Weights of a small image classifier.
Training: 27100 steps, batches of 384.
Rows from block 3 of a small image classifier, named by matrix and row number. Rows with one number belong to one neuron. Each number is 200 + 40 x the weight over its row's rms, rounded and kept within 0 to 999. All counts start at 0.
After each neuron's rows are labels from the 100 images, of 14848, where the neuron reaches its highest value: "colour at peak" is the nearest of a few named colours to the mean colour under the peak; "top examples" is what is common among them. Only what is clearly more common there than usual is listed. The data: views of escape-time and Newton fractals. In brackets: how many of the 100.
# fc1: MLP up (model.blocks.3.mlp.fc1.weight, 768x128), inputs 0-127
# fc2: MLP down (model.blocks.3.mlp.fc2.weight, 128x768, transposed), outputs 0-127

fc1.576,189,176,220,170,219,205,207,190,202,209,197,199,157,201,200,240,202,210,200,251,160,244,176,246,278,161,140,253,137,229,230,183,206,207,146,138,118,232,131,249,228,158,182,129,169,131,190,139,176,174,208,162,212,197,325,221,211,194,227,263,226,226,149,255,225,232,161,213,160,159,230,184,242,188,228,119,188,284,243,158,272,169,204,225,141,252,246,192,182,190,223,118,225,224,201,189,228,216,184,183,222,155,157,256,213,187,141,220,123,227,183,117,210,181,138,246,256,238,159,244,173,169,216,152,197,177,167,191
fc2.576,141,250,205,181,220,194,125,244,190,190,198,257,171,318,182,192,198,164,192,193,243,189,156,218,211,239,211,213,190,232,237,187,218,144,172,149,180,218,206,196,192,139,226,222,107,211,245,260,233,166,200,195,257,193,286,208,247,143,188,172,168,284,221,201,202,168,118,164,111,207,207,193,168,145,234,139,157,221,197,175,233,159,125,180,270,201,213,204,143,176,256,171,262,119,137,215,255,214,191,254,249,178,203,176,188,209,205,205,258,210,225,200,217,205,256,185,108,212,189,149,243,174,248,246,137,183,184,230
colour at peak: pink (26)
top examples: grey (43); Julia set (27)

fc1.144,160,230,160,205,189,218,162,217,170,204,195,199,297,167,221,201,205,237,177,194,224,253,240,221,252,187,179,249,118,80,180,186,209,249,216,219,101,142,162,183,234,167,188,208,168,202,141,240,190,191,251,98,183,88,164,235,164,172,214,188,258,251,209,187,177,215,181,206,222,173,239,187,260,202,257,129,224,250,196,188,177,196,218,191,151,248,215,190,218,215,221,162,203,202,230,119,224,182,189,197,266,169,191,144,190,237,162,215,172,170,175,188,182,246,204,189,271,309,149,222,230,224,146,268,184,244,148,235
fc2.144,162,173,177,205,242,242,195,122,136,174,178,182,237,166,166,192,222,142,195,204,191,230,128,174,226,168,165,170,200,208,250,248,219,212,226,242,190,165,172,146,222,276,167,213,175,218,196,314,235,188,211,211,206,200,192,191,209,130,206,212,273,222,188,162,253,248,192,156,207,101,237,261,200,202,158,181,207,188,156,159,229,211,206,248,198,141,114,234,233,257,170,202,197,195,219,228,169,240,211,258,219,200,224,147,208,228,202,167,166,191,254,88,227,173,211,150,143,223,224,252,234,136,217,186,228,102,252,91
colour at peak: blue (47)
top examples: cool (91); sine Julia set (28)

fc1.479,180,170,166,188,214,207,195,242,267,193,169,245,338,217,192,138,202,173,179,254,202,267,118,199,208,115,160,208,151,177,171,160,227,219,198,199,125,198,173,222,201,228,158,183,141,213,208,131,196,227,195,148,148,135,261,205,160,106,159,225,197,235,193,180,214,259,164,218,197,216,189,155,306,190,216,195,211,328,224,240,212,209,151,201,157,170,220,162,193,222,160,137,221,187,206,132,181,212,228,174,151,156,160,159,230,189,188,185,167,161,221,146,169,199,182,235,243,184,184,198,243,190,157,213,172,237,277,244
fc2.479,215,145,164,215,277,255,230,176,195,188,230,139,258,227,173,261,170,165,219,197,166,177,165,181,202,116,244,192,253,201,233,183,239,201,201,285,137,246,193,170,226,271,205,265,209,180,191,294,236,221,198,105,158,237,194,153,173,159,167,238,225,211,167,145,267,239,185,205,170,137,199,186,168,195,145,205,200,241,168,132,148,234,236,187,222,210,207,204,244,220,211,211,215,170,202,162,149,223,142,257,219,224,193,165,222,309,198,209,179,215,132,122,172,211,143,170,175,164,232,235,132,228,164,162,207,143,237,133
colour at peak: blue (30)
top examples: cool (77)

fc1.679,159,162,167,194,261,235,196,171,245,172,241,185,52,206,38,191,209,359,202,198,217,198,207,242,177,172,255,244,318,203,225,179,207,204,160,196,177,219,184,176,242,202,177,210,227,226,223,193,192,208,213,168,182,234,272,186,243,175,224,149,228,216,177,227,194,234,180,204,225,169,213,235,138,214,231,147,217,130,219,236,206,209,196,215,207,210,185,190,176,196,216,193,215,239,231,167,218,211,221,213,267,183,206,284,268,185,220,218,203,165,241,205,208,238,113,193,189,259,219,240,211,141,157,188,155,195,216,191
fc2.679,213,134,197,203,252,202,233,174,194,147,229,250,154,191,170,223,230,249,160,225,177,307,164,212,185,143,225,158,132,216,321,189,262,204,224,210,241,232,128,180,223,204,226,156,118,197,209,210,178,210,173,174,212,197,201,224,215,193,189,263,300,195,208,165,261,208,210,134,113,158,321,134,218,153,172,202,223,166,164,158,199,224,287,211,210,196,193,233,214,243,158,250,243,164,249,187,161,227,220,231,246,164,224,174,207,227,164,189,217,249,236,185,199,198,224,135,211,216,191,258,210,134,219,222,187,180,204,129
colour at peak: orange (27)
top examples: warm (95)

fc1.543,192,158,227,212,183,160,175,153,199,257,268,223,185,264,168,241,228,212,159,201,251,151,196,220,197,197,181,251,172,212,236,175,234,216,138,226,205,281,202,195,219,198,230,178,199,277,231,171,206,269,121,184,172,162,300,166,158,165,167,185,210,268,140,186,133,216,190,188,212,146,229,127,188,213,167,170,210,187,193,195,224,201,180,215,180,221,220,154,270,162,157,271,220,326,176,161,219,167,192,176,222,219,223,197,213,202,182,182,174,206,171,197,71,160,179,234,210,213,188,263,104,213,219,291,161,226,137,230
fc2.543,246,160,163,128,244,190,192,209,177,188,266,162,218,175,196,193,225,221,175,248,180,238,179,277,235,255,193,157,220,167,237,184,192,232,188,229,156,258,230,251,274,227,193,182,204,180,176,169,210,126,236,106,200,189,232,179,193,176,120,152,177,280,230,199,160,91,176,175,251,216,202,225,181,180,242,211,171,167,197,270,156,160,199,162,224,53,240,183,132,212,234,196,195,230,192,193,227,120,88,198,199,158,194,193,175,214,218,190,162,190,188,154,246,228,266,208,220,187,216,186,181,158,263,211,250,223,157,196
colour at peak: pink (27)
top examples: pastel (35); Newton basins of five roots (31)

fc1.313,177,199,162,230,129,206,160,250,209,220,216,118,210,267,218,242,173,222,196,112,154,236,247,201,157,255,195,207,173,174,176,198,195,225,140,235,122,233,174,195,228,232,156,187,147,202,226,161,157,184,267,207,199,206,155,280,202,210,220,204,276,170,129,192,191,197,188,212,184,261,168,178,111,224,149,148,212,266,204,231,171,147,229,142,203,193,149,216,235,231,265,233,155,290,208,171,133,226,197,161,202,174,297,253,155,232,173,232,225,220,137,214,203,239,187,198,209,190,217,201,151,241,174,240,158,277,243,271
fc2.313,229,198,203,256,181,155,200,223,213,142,285,208,220,154,208,173,267,121,205,202,177,174,159,198,196,225,221,213,143,174,160,143,192,255,170,101,206,150,227,183,272,227,194,199,161,285,262,200,258,155,193,197,173,223,163,222,194,220,248,221,235,153,259,172,175,308,268,194,179,270,220,181,160,165,228,263,192,195,193,220,207,168,222,185,226,262,241,196,235,251,173,254,167,202,240,191,166,183,251,150,214,271,196,184,107,147,116,208,202,183,171,205,140,273,208,199,156,183,240,227,163,231,159,210,210,172,187,272
colour at peak: grey (36)
top examples: grey (63)

fc1.628,177,122,156,222,181,207,241,135,155,226,236,220,193,169,188,217,195,218,122,278,203,115,233,252,217,213,142,231,187,224,132,180,147,139,180,137,210,189,184,249,220,191,196,153,142,276,205,205,97,152,210,228,209,189,245,218,213,128,198,249,241,270,176,194,185,166,197,213,214,111,141,155,149,170,184,188,220,211,237,215,186,187,217,189,165,186,191,217,201,176,200,142,212,238,268,171,158,240,218,238,265,218,199,246,229,222,278,243,192,168,202,175,158,199,166,239,258,183,172,167,189,192,249,215,104,261,285,249
fc2.628,155,195,209,177,210,221,197,251,217,200,205,209,163,236,234,151,246,175,236,250,222,169,251,133,226,274,237,203,225,141,189,200,172,162,195,153,180,185,180,197,171,193,142,211,220,162,257,245,266,234,224,204,222,295,222,232,191,226,212,210,226,179,185,169,156,156,211,146,178,313,200,222,276,206,176,172,260,170,231,183,214,239,151,239,272,212,276,231,82,268,170,226,145,222,197,217,165,235,130,144,208,148,247,155,248,209,223,204,244,205,198,194,136,156,186,162,235,231,200,131,135,228,212,154,177,276,242,217
colour at peak: grey (38)
top examples: pastel (34); Julia set (28)

fc1.694,233,200,228,247,213,155,127,236,65,178,93,211,220,121,234,202,244,228,204,196,269,198,180,233,233,196,208,248,227,215,183,183,223,176,115,196,194,273,212,186,179,212,187,228,168,188,209,158,164,257,251,274,147,241,213,190,185,248,190,194,178,153,214,209,157,275,191,211,187,200,196,192,230,145,189,182,217,221,165,213,148,179,170,132,200,144,199,262,266,133,236,237,217,278,123,147,212,144,157,166,162,185,166,241,232,193,200,181,169,190,245,131,231,204,144,244,216,189,256,212,136,175,126,213,171,193,174,193
fc2.694,192,185,208,152,220,138,212,257,254,239,254,210,205,240,183,244,187,120,252,226,221,200,221,203,183,164,211,179,201,282,258,186,191,110,180,237,219,197,140,195,168,203,106,169,201,224,186,186,212,237,177,241,246,202,132,118,151,180,201,254,241,201,211,197,199,204,199,238,250,236,270,177,197,185,188,217,263,185,140,273,169,181,175,256,237,230,165,238,88,266,183,238,243,169,214,217,146,250,155,284,237,183,153,194,203,210,195,243,142,82,204,228,220,171,183,239,255,247,154,169,211,198,204,186,187,196,246,223
colour at peak: pink (25)
top examples: pastel (54); cubic Julia set (28)

fc1.427,197,218,148,192,176,166,266,261,151,239,172,157,248,179,139,185,198,213,179,266,173,241,206,235,218,175,126,262,176,156,183,173,176,193,169,225,155,247,163,194,192,173,255,208,172,221,219,171,180,186,146,232,232,181,241,196,233,202,225,248,189,275,158,214,194,167,185,198,217,113,308,184,222,135,233,209,109,226,247,184,234,186,155,214,114,218,219,217,281,204,209,173,176,236,203,161,287,259,232,227,283,183,178,141,174,258,226,209,170,144,211,266,133,164,178,218,251,209,193,197,133,138,162,202,165,227,257,204
fc2.427,162,170,260,249,211,221,136,250,169,168,244,143,190,243,185,226,154,136,186,214,220,159,242,242,295,214,140,223,208,162,112,183,185,188,206,198,136,210,209,261,209,188,235,203,226,205,209,222,168,148,240,324,191,173,175,187,189,171,235,188,186,238,257,174,206,175,219,262,177,144,107,148,122,184,140,140,197,209,188,224,135,243,160,258,179,231,186,145,191,139,192,208,240,168,210,240,250,171,189,223,243,220,211,180,183,233,277,130,257,246,136,205,183,272,209,257,197,183,249,183,188,243,222,191,217,162,206,178
colour at peak: blue (32)
top examples: cool (51)

fc1.252,223,170,184,180,170,213,304,240,181,224,241,288,230,217,170,204,220,228,220,177,198,233,154,241,194,226,239,248,176,190,155,219,139,206,270,218,167,168,237,193,199,156,251,91,144,178,240,209,121,128,222,185,219,228,251,243,293,246,177,148,147,277,182,202,219,190,196,264,223,170,142,229,186,155,271,160,202,196,258,242,170,183,183,180,135,174,235,201,154,203,279,229,174,259,197,179,241,220,192,175,204,183,207,152,259,164,195,118,180,172,222,165,162,199,231,258,187,234,250,188,145,174,222,158,194,237,147,235
fc2.252,147,160,228,141,171,196,162,230,174,173,237,214,262,175,165,180,186,271,211,221,231,241,181,216,215,143,142,154,197,214,124,188,229,230,135,175,202,198,165,198,187,145,234,209,309,211,149,196,199,124,223,171,233,238,230,249,132,233,162,216,175,217,232,287,210,160,156,210,214,231,219,192,124,192,180,209,179,182,162,204,141,201,202,200,164,216,158,241,188,202,231,192,197,301,259,191,156,114,170,155,172,263,226,204,237,248,236,215,228,189,172,170,222,204,207,193,160,249,232,181,305,214,278,260,313,224,184,200
colour at peak: blue (26)
top examples: cool (34)

fc1.512,208,159,212,280,211,196,184,199,192,162,241,210,221,191,175,196,167,252,180,174,243,188,134,202,158,227,158,184,202,207,230,269,160,171,210,167,170,171,229,189,245,124,247,243,168,266,189,286,162,190,232,160,142,149,175,249,234,235,259,220,183,223,198,154,157,282,138,211,234,148,100,225,156,235,183,140,246,197,205,199,162,214,188,168,104,250,178,184,121,242,213,260,274,184,264,167,225,242,255,133,240,149,238,158,195,227,164,160,164,231,196,187,257,163,142,163,193,212,243,187,186,174,220,227,183,270,213,214
fc2.512,178,192,247,160,203,219,219,273,205,293,263,250,245,152,186,143,168,254,200,182,261,230,191,171,194,194,194,144,230,189,197,209,245,194,142,192,203,199,249,188,189,151,131,150,250,173,186,171,191,204,214,204,250,253,175,173,163,191,170,246,199,228,159,186,260,274,259,199,182,129,152,205,174,200,153,111,207,174,176,239,229,208,195,190,174,218,106,248,266,178,116,152,236,220,130,209,197,204,227,145,155,223,229,224,181,195,280,210,195,121,228,195,174,204,193,146,196,117,148,113,166,220,183,213,271,257,225,197
colour at peak: black (63)
top examples: dark (38)

fc1.662,187,149,179,169,170,186,192,171,226,116,171,237,332,165,236,170,229,192,199,173,184,246,220,275,241,157,192,227,118,90,158,160,138,199,155,139,160,159,123,196,191,213,192,184,178,236,202,207,219,221,211,188,201,80,204,171,195,172,261,267,214,251,203,186,181,216,192,143,198,168,190,223,313,163,184,160,148,266,213,159,179,213,188,147,151,156,207,185,173,208,223,176,191,208,242,111,217,200,185,232,256,132,145,168,194,178,178,226,190,135,202,155,184,261,197,194,249,194,229,210,219,212,165,212,173,209,189,206
fc2.662,168,176,142,161,282,291,252,136,150,179,178,177,279,180,141,179,224,161,226,197,186,257,162,204,217,168,182,198,188,194,285,231,225,198,217,194,182,220,160,153,245,237,179,184,146,221,165,279,201,180,210,150,235,249,175,203,214,134,187,213,261,199,192,189,252,209,126,214,136,120,237,227,192,186,196,234,208,175,183,189,225,241,261,248,216,166,162,237,160,265,131,221,244,154,261,201,182,212,212,259,179,198,186,148,229,295,161,165,215,255,155,166,263,210,200,139,222,206,199,252,247,192,199,199,210,130,193,110
colour at peak: blue (55)
top examples: cool (99)

fc1.592,249,176,177,199,202,201,160,211,238,192,193,247,203,251,132,167,170,287,221,153,151,230,221,210,206,173,147,202,165,200,192,251,186,276,119,214,208,199,120,180,203,185,229,163,191,143,152,230,205,113,162,215,218,186,196,201,197,229,198,265,289,225,172,192,221,286,178,171,281,201,241,195,205,185,163,75,234,184,214,191,218,157,188,202,238,185,114,205,167,215,189,166,193,227,269,214,245,280,188,250,143,126,209,246,163,190,239,143,205,190,251,201,198,177,161,171,277,109,200,250,167,252,240,193,204,189,211,196
fc2.592,207,136,149,206,206,207,159,184,183,165,181,228,189,219,195,205,228,180,184,199,153,206,145,149,245,237,229,183,143,214,212,233,237,162,242,132,295,135,185,167,144,221,161,318,175,203,214,147,215,188,120,207,277,225,140,202,243,231,214,197,194,154,199,283,234,235,253,175,211,157,211,247,137,252,277,204,234,197,209,203,204,172,262,251,209,255,197,190,233,222,139,160,167,173,121,210,212,211,235,146,276,194,211,164,174,202,175,229,181,256,194,160,263,183,171,119,174,183,190,219,202,297,252,225,191,257,168,187
colour at peak: blue (29)
top examples: cool (42)

fc1.31,284,214,199,138,214,282,266,214,208,200,225,207,211,186,188,208,192,194,237,152,211,200,192,219,216,141,252,281,207,204,248,198,201,190,241,178,140,226,149,247,233,201,234,126,134,216,178,213,174,133,235,209,201,211,176,231,248,199,212,115,180,116,183,174,157,230,228,298,186,256,216,164,162,168,211,134,233,195,243,198,195,182,163,206,164,196,205,235,233,203,217,229,152,244,290,213,226,175,168,133,53,160,218,202,219,239,195,140,160,195,216,181,201,202,216,197,219,115,193,238,183,128,141,175,153,171,234,156
fc2.31,231,179,212,206,238,232,173,277,257,189,221,272,249,191,229,237,102,252,200,241,226,259,200,259,217,161,219,133,187,163,202,203,231,214,164,131,166,202,190,199,208,198,270,180,139,280,163,149,194,210,175,224,218,265,125,195,154,161,188,248,222,135,176,234,184,143,198,212,272,211,183,184,200,215,163,234,165,245,215,189,200,221,168,178,161,154,190,191,214,168,180,241,210,213,286,131,152,202,208,149,211,246,204,174,275,189,142,257,122,217,192,202,261,190,190,279,229,191,186,167,268,232,219,214,175,226,83,233
colour at peak: black (57)
top examples: dark (46)

fc1.249,223,206,152,188,176,291,183,181,202,163,290,226,216,235,170,207,172,212,192,198,232,220,206,283,171,145,216,159,175,224,205,187,153,216,174,135,152,199,198,297,182,170,215,225,173,232,213,146,241,208,142,241,124,116,311,259,193,145,134,235,305,179,163,249,133,191,134,206,314,147,159,185,197,151,216,177,246,181,236,182,216,191,214,267,242,212,251,148,234,209,243,234,210,238,206,216,213,177,195,232,267,214,196,237,164,188,178,168,169,213,187,209,194,150,186,181,183,213,161,228,179,185,221,245,167,181,156,226
fc2.249,180,157,234,165,201,275,197,234,214,203,239,201,227,255,218,190,232,183,234,171,214,204,228,223,189,234,179,154,212,282,153,236,224,189,211,168,207,232,286,214,152,211,206,190,142,199,236,231,314,319,167,179,279,235,214,234,216,251,226,222,206,200,157,269,204,158,210,235,210,276,248,191,185,244,276,297,230,238,168,188,158,252,228,247,212,200,233,265,229,172,217,209,155,217,152,182,236,263,243,217,239,183,181,192,242,140,182,188,173,215,158,190,211,127,228,219,271,192,142,186,193,198,305,232,250,178,181,181
colour at peak: grey (35)
top examples: Newton basins of three roots (34)

fc1.370,240,136,136,240,240,202,225,201,169,227,230,174,208,170,152,152,187,189,159,217,185,250,159,251,228,221,239,217,196,206,176,211,214,231,202,238,192,228,165,251,255,183,260,205,152,232,149,206,209,244,167,176,164,218,247,243,148,168,170,196,300,189,81,194,207,232,166,208,183,140,129,99,139,239,129,235,202,259,195,217,243,236,147,145,206,159,195,93,276,241,179,147,242,189,195,252,213,193,226,204,202,196,206,237,154,226,191,311,205,169,221,189,212,170,174,160,232,156,166,236,168,176,170,221,207,203,276,206
fc2.370,137,181,186,199,170,220,236,165,139,235,137,130,185,211,145,137,190,205,240,251,229,211,233,202,245,178,155,193,167,226,217,190,246,250,258,205,209,199,253,177,219,173,160,184,166,190,216,209,210,235,158,158,184,239,229,192,246,224,281,108,136,208,211,209,238,255,224,119,151,177,209,251,195,161,182,188,206,266,193,235,176,219,162,155,178,200,208,286,241,165,228,215,196,197,208,230,249,209,146,238,210,130,225,113,225,208,255,238,229,205,195,160,233,215,256,151,150,171,160,230,149,129,181,212,288,182,313,129
colour at peak: black (74)
top examples: Mandelbrot set (43)

fc1.447,216,169,175,261,201,250,198,212,257,213,181,141,84,247,251,197,183,303,247,128,192,234,231,189,229,194,202,217,259,132,374,251,236,152,186,218,196,226,160,217,235,231,181,192,192,192,218,181,143,205,212,180,122,251,162,205,215,191,130,180,227,202,221,179,194,207,209,215,167,127,158,224,184,222,169,183,170,94,220,274,197,219,198,246,239,208,174,202,200,180,213,267,238,232,242,199,195,199,213,150,148,213,205,230,123,204,159,177,169,195,233,146,224,225,191,273,215,189,183,191,209,199,207,169,186,228,211,266
fc2.447,157,149,230,198,282,302,275,195,192,165,221,172,153,230,190,238,164,234,219,235,153,292,248,206,203,195,247,125,227,203,243,223,203,113,253,252,176,180,218,181,205,251,222,184,153,129,196,283,205,190,189,183,233,200,150,177,253,185,240,185,210,157,196,174,294,260,242,182,208,153,177,203,185,191,193,200,171,213,147,169,192,238,230,228,117,174,98,140,196,203,235,252,205,243,226,143,211,203,197,245,187,174,162,149,247,272,135,178,260,211,182,141,224,183,205,213,200,241,234,271,181,205,187,240,194,187,247,204
colour at peak: orange (25)
top examples: warm (80)

fc1.126,219,211,215,265,203,266,240,214,215,221,133,246,195,132,165,228,220,251,94,180,231,213,203,201,232,208,223,155,174,174,174,185,202,182,198,129,184,132,204,179,209,183,241,231,182,197,165,201,170,173,266,198,176,196,164,226,222,240,168,165,198,252,308,245,171,183,133,235,271,147,174,174,129,211,138,162,220,205,272,196,213,192,226,174,215,219,177,183,244,254,256,206,225,236,173,190,193,175,257,266,156,103,171,301,158,257,134,164,134,192,184,224,236,214,172,182,204,202,199,142,138,295,177,196,209,194,159,208
fc2.126,143,198,207,202,227,254,185,279,288,229,232,203,218,203,212,215,196,271,245,185,195,214,160,165,182,206,257,126,180,232,236,160,218,148,243,115,241,172,185,248,136,232,216,238,205,243,231,195,216,146,247,274,212,181,125,129,149,229,145,234,216,225,201,135,243,266,186,208,254,178,184,237,157,220,189,162,145,237,187,219,220,137,234,236,204,204,199,206,196,252,139,223,286,187,152,221,123,210,194,184,233,216,115,209,205,181,279,114,192,172,133,231,222,205,218,192,146,159,212,179,126,209,188,216,164,252,197,202
colour at peak: black (67)
top examples: burning ship (33)

fc1.551,203,139,129,214,229,186,262,287,125,274,199,125,226,178,158,196,169,247,273,170,198,219,185,145,232,194,252,235,208,164,221,227,241,203,236,224,197,184,207,146,234,245,182,205,93,187,123,201,156,209,144,187,168,254,226,129,183,163,130,106,181,235,168,244,169,234,160,212,206,282,151,163,201,191,176,158,177,189,258,239,214,209,219,181,165,174,245,159,198,136,169,203,230,206,200,224,204,225,225,169,224,122,206,188,216,245,146,180,154,197,242,239,200,150,205,225,278,264,159,222,188,195,169,181,151,269,213,214
fc2.551,273,230,163,206,199,187,212,171,221,187,208,204,216,331,215,151,167,165,301,206,212,237,217,171,202,184,215,157,202,153,236,209,248,228,196,208,186,267,204,228,235,274,158,233,144,104,243,216,221,175,180,259,223,243,249,207,247,171,255,212,214,239,237,196,176,218,262,216,205,113,255,204,218,177,210,179,120,207,248,246,220,222,244,229,265,114,188,188,173,203,179,216,192,216,152,163,234,158,255,270,265,192,243,168,201,164,209,192,169,180,244,181,305,265,185,217,209,196,171,267,183,173,125,197,226,198,181,236
colour at peak: black (100)
top examples: Mandelbrot set (34); pastel (32)

fc1.259,241,194,224,217,214,292,204,178,241,175,225,195,230,172,184,231,126,250,213,202,161,222,199,216,229,166,177,207,186,208,282,222,164,177,251,259,112,216,178,255,230,184,209,203,146,169,248,148,136,231,123,223,142,206,207,191,248,197,116,237,208,246,121,247,208,191,76,238,192,202,171,168,171,215,95,205,194,250,196,226,226,174,125,120,229,184,247,200,198,236,231,190,155,199,237,220,244,216,194,256,158,159,281,181,142,194,218,217,199,151,219,225,199,198,246,272,233,192,228,246,191,154,139,201,218,234,177,160
fc2.259,190,209,188,217,236,234,168,147,151,208,177,143,177,208,160,145,187,231,252,151,168,192,212,103,158,203,156,278,221,255,220,204,179,189,278,306,203,228,211,276,193,271,215,147,187,249,196,223,170,235,178,215,162,240,226,227,258,122,181,171,176,150,160,238,217,162,209,172,194,216,244,189,230,240,166,275,206,184,190,243,197,247,233,110,166,276,210,222,204,141,185,235,236,285,261,196,130,162,235,251,212,238,235,185,171,182,215,196,177,189,198,238,158,159,223,236,284,222,226,203,284,185,224,200,204,247,188,257
colour at peak: black (68)
top examples: vivid (36); Mandelbrot set (29)

fc1.148,208,226,197,257,197,260,267,156,245,243,228,182,181,223,197,267,183,246,266,179,197,236,141,239,154,188,189,222,175,141,157,270,265,193,241,308,149,188,223,199,250,164,185,225,201,238,167,251,174,232,202,97,126,168,190,191,187,185,246,189,145,246,221,227,204,228,167,225,203,186,268,224,137,221,173,197,129,142,186,179,116,163,108,282,233,218,246,265,204,146,247,228,189,228,148,144,166,222,217,198,230,208,207,163,189,168,206,241,182,172,204,219,163,256,223,183,212,237,215,235,155,239,147,143,181,234,204,198
fc2.148,199,217,198,220,162,309,214,263,176,234,247,233,155,221,196,209,203,182,140,211,68,151,209,225,136,195,202,190,120,212,213,248,208,167,187,226,209,119,174,211,193,143,174,165,226,206,207,182,160,215,164,137,159,216,172,181,158,266,205,239,168,161,236,167,199,242,147,249,221,234,209,201,223,151,257,194,251,216,228,168,223,236,241,171,190,223,168,181,180,274,201,204,245,285,235,203,173,266,243,167,116,192,182,205,222,204,100,182,224,173,195,214,140,184,162,143,196,146,131,229,210,264,207,167,136,155,182,263
colour at peak: pink (26)
top examples: dark (36)

fc1.138,241,130,205,151,140,215,182,200,121,187,173,204,179,300,220,169,221,222,225,172,249,185,202,195,177,158,228,328,218,187,216,251,232,178,227,135,188,215,173,297,165,171,220,90,198,320,213,123,195,248,254,148,188,165,255,233,136,226,243,194,212,206,146,220,196,178,165,265,188,204,193,161,219,170,169,190,172,235,218,204,172,164,233,161,190,116,175,172,237,233,228,297,226,195,194,190,188,178,195,167,175,202,197,175,169,224,184,198,107,223,220,232,245,169,213,200,186,111,197,184,160,181,219,223,200,199,173,201
fc2.138,196,170,111,156,173,207,186,269,202,204,230,148,130,199,225,235,149,154,179,241,177,179,185,159,165,240,152,219,177,145,204,187,206,237,175,181,200,215,171,224,164,181,214,238,242,219,225,178,214,257,210,119,202,245,180,221,195,155,247,236,199,258,124,183,241,209,270,275,255,215,258,315,192,135,208,175,155,187,220,180,221,205,172,158,179,140,199,252,189,194,214,243,165,287,214,191,206,198,232,197,87,254,147,194,203,218,241,206,244,174,218,218,206,323,169,168,134,239,186,171,212,162,188,231,176,150,266,187
colour at peak: pink (34)
top examples: pastel (44)

fc1.430,179,206,156,146,193,238,203,235,138,239,182,273,192,215,232,175,154,187,198,186,206,244,205,191,308,130,242,217,163,203,195,172,189,279,216,134,173,216,116,190,149,158,192,176,199,197,140,173,248,228,252,206,195,221,176,253,229,187,210,250,217,231,133,167,275,219,140,217,269,191,187,199,205,117,229,189,146,220,326,171,266,154,216,238,167,251,151,246,280,170,205,204,237,258,134,177,277,220,220,106,196,182,181,254,235,165,167,172,179,159,193,201,160,226,193,216,200,189,181,235,176,172,201,169,188,178,222,188
fc2.430,199,218,217,223,138,223,251,148,190,167,193,197,154,184,179,301,202,153,264,154,211,156,141,232,212,180,218,155,229,161,170,209,256,177,210,198,181,208,208,214,228,206,172,230,202,273,223,193,219,285,172,259,166,260,181,236,199,211,187,197,235,249,205,171,181,179,174,200,157,223,194,144,232,155,202,122,219,224,183,242,125,158,105,134,219,224,135,149,146,168,256,165,196,165,178,200,202,314,228,189,132,132,188,170,213,190,176,154,245,219,163,168,169,218,204,128,308,211,198,169,220,169,245,254,159,197,271,231
colour at peak: grey (36)
top examples: grey (47); Newton basins of three roots (37)

fc1.703,213,227,217,139,166,161,181,163,170,210,191,223,213,258,180,237,218,239,219,247,160,174,117,147,181,234,193,248,193,183,228,198,205,191,204,247,128,181,185,131,239,215,311,166,171,227,215,277,172,281,202,197,218,190,204,145,246,122,214,227,133,215,151,258,205,296,237,178,204,168,179,153,216,149,231,161,177,229,183,182,232,188,184,122,207,152,202,167,145,149,266,182,278,210,235,157,251,225,128,191,245,180,261,260,224,191,203,164,183,183,206,290,182,220,168,179,168,206,225,269,262,244,142,174,195,216,192,226
fc2.703,174,149,204,192,212,145,149,246,153,180,249,245,195,183,238,165,233,229,218,196,155,276,245,164,181,240,189,207,160,205,179,202,166,162,258,213,220,150,236,178,360,196,232,200,169,219,121,155,169,200,191,171,251,151,215,212,225,238,186,216,182,174,245,204,190,278,191,160,203,213,215,146,204,165,278,173,202,164,256,210,195,149,191,287,234,323,197,247,193,248,222,244,252,165,200,174,226,161,236,213,176,177,238,217,176,252,233,215,268,192,188,204,195,214,195,193,241,182,134,210,192,289,125,232,254,256,176,199
colour at peak: grey (37)
top examples: tricorn (51)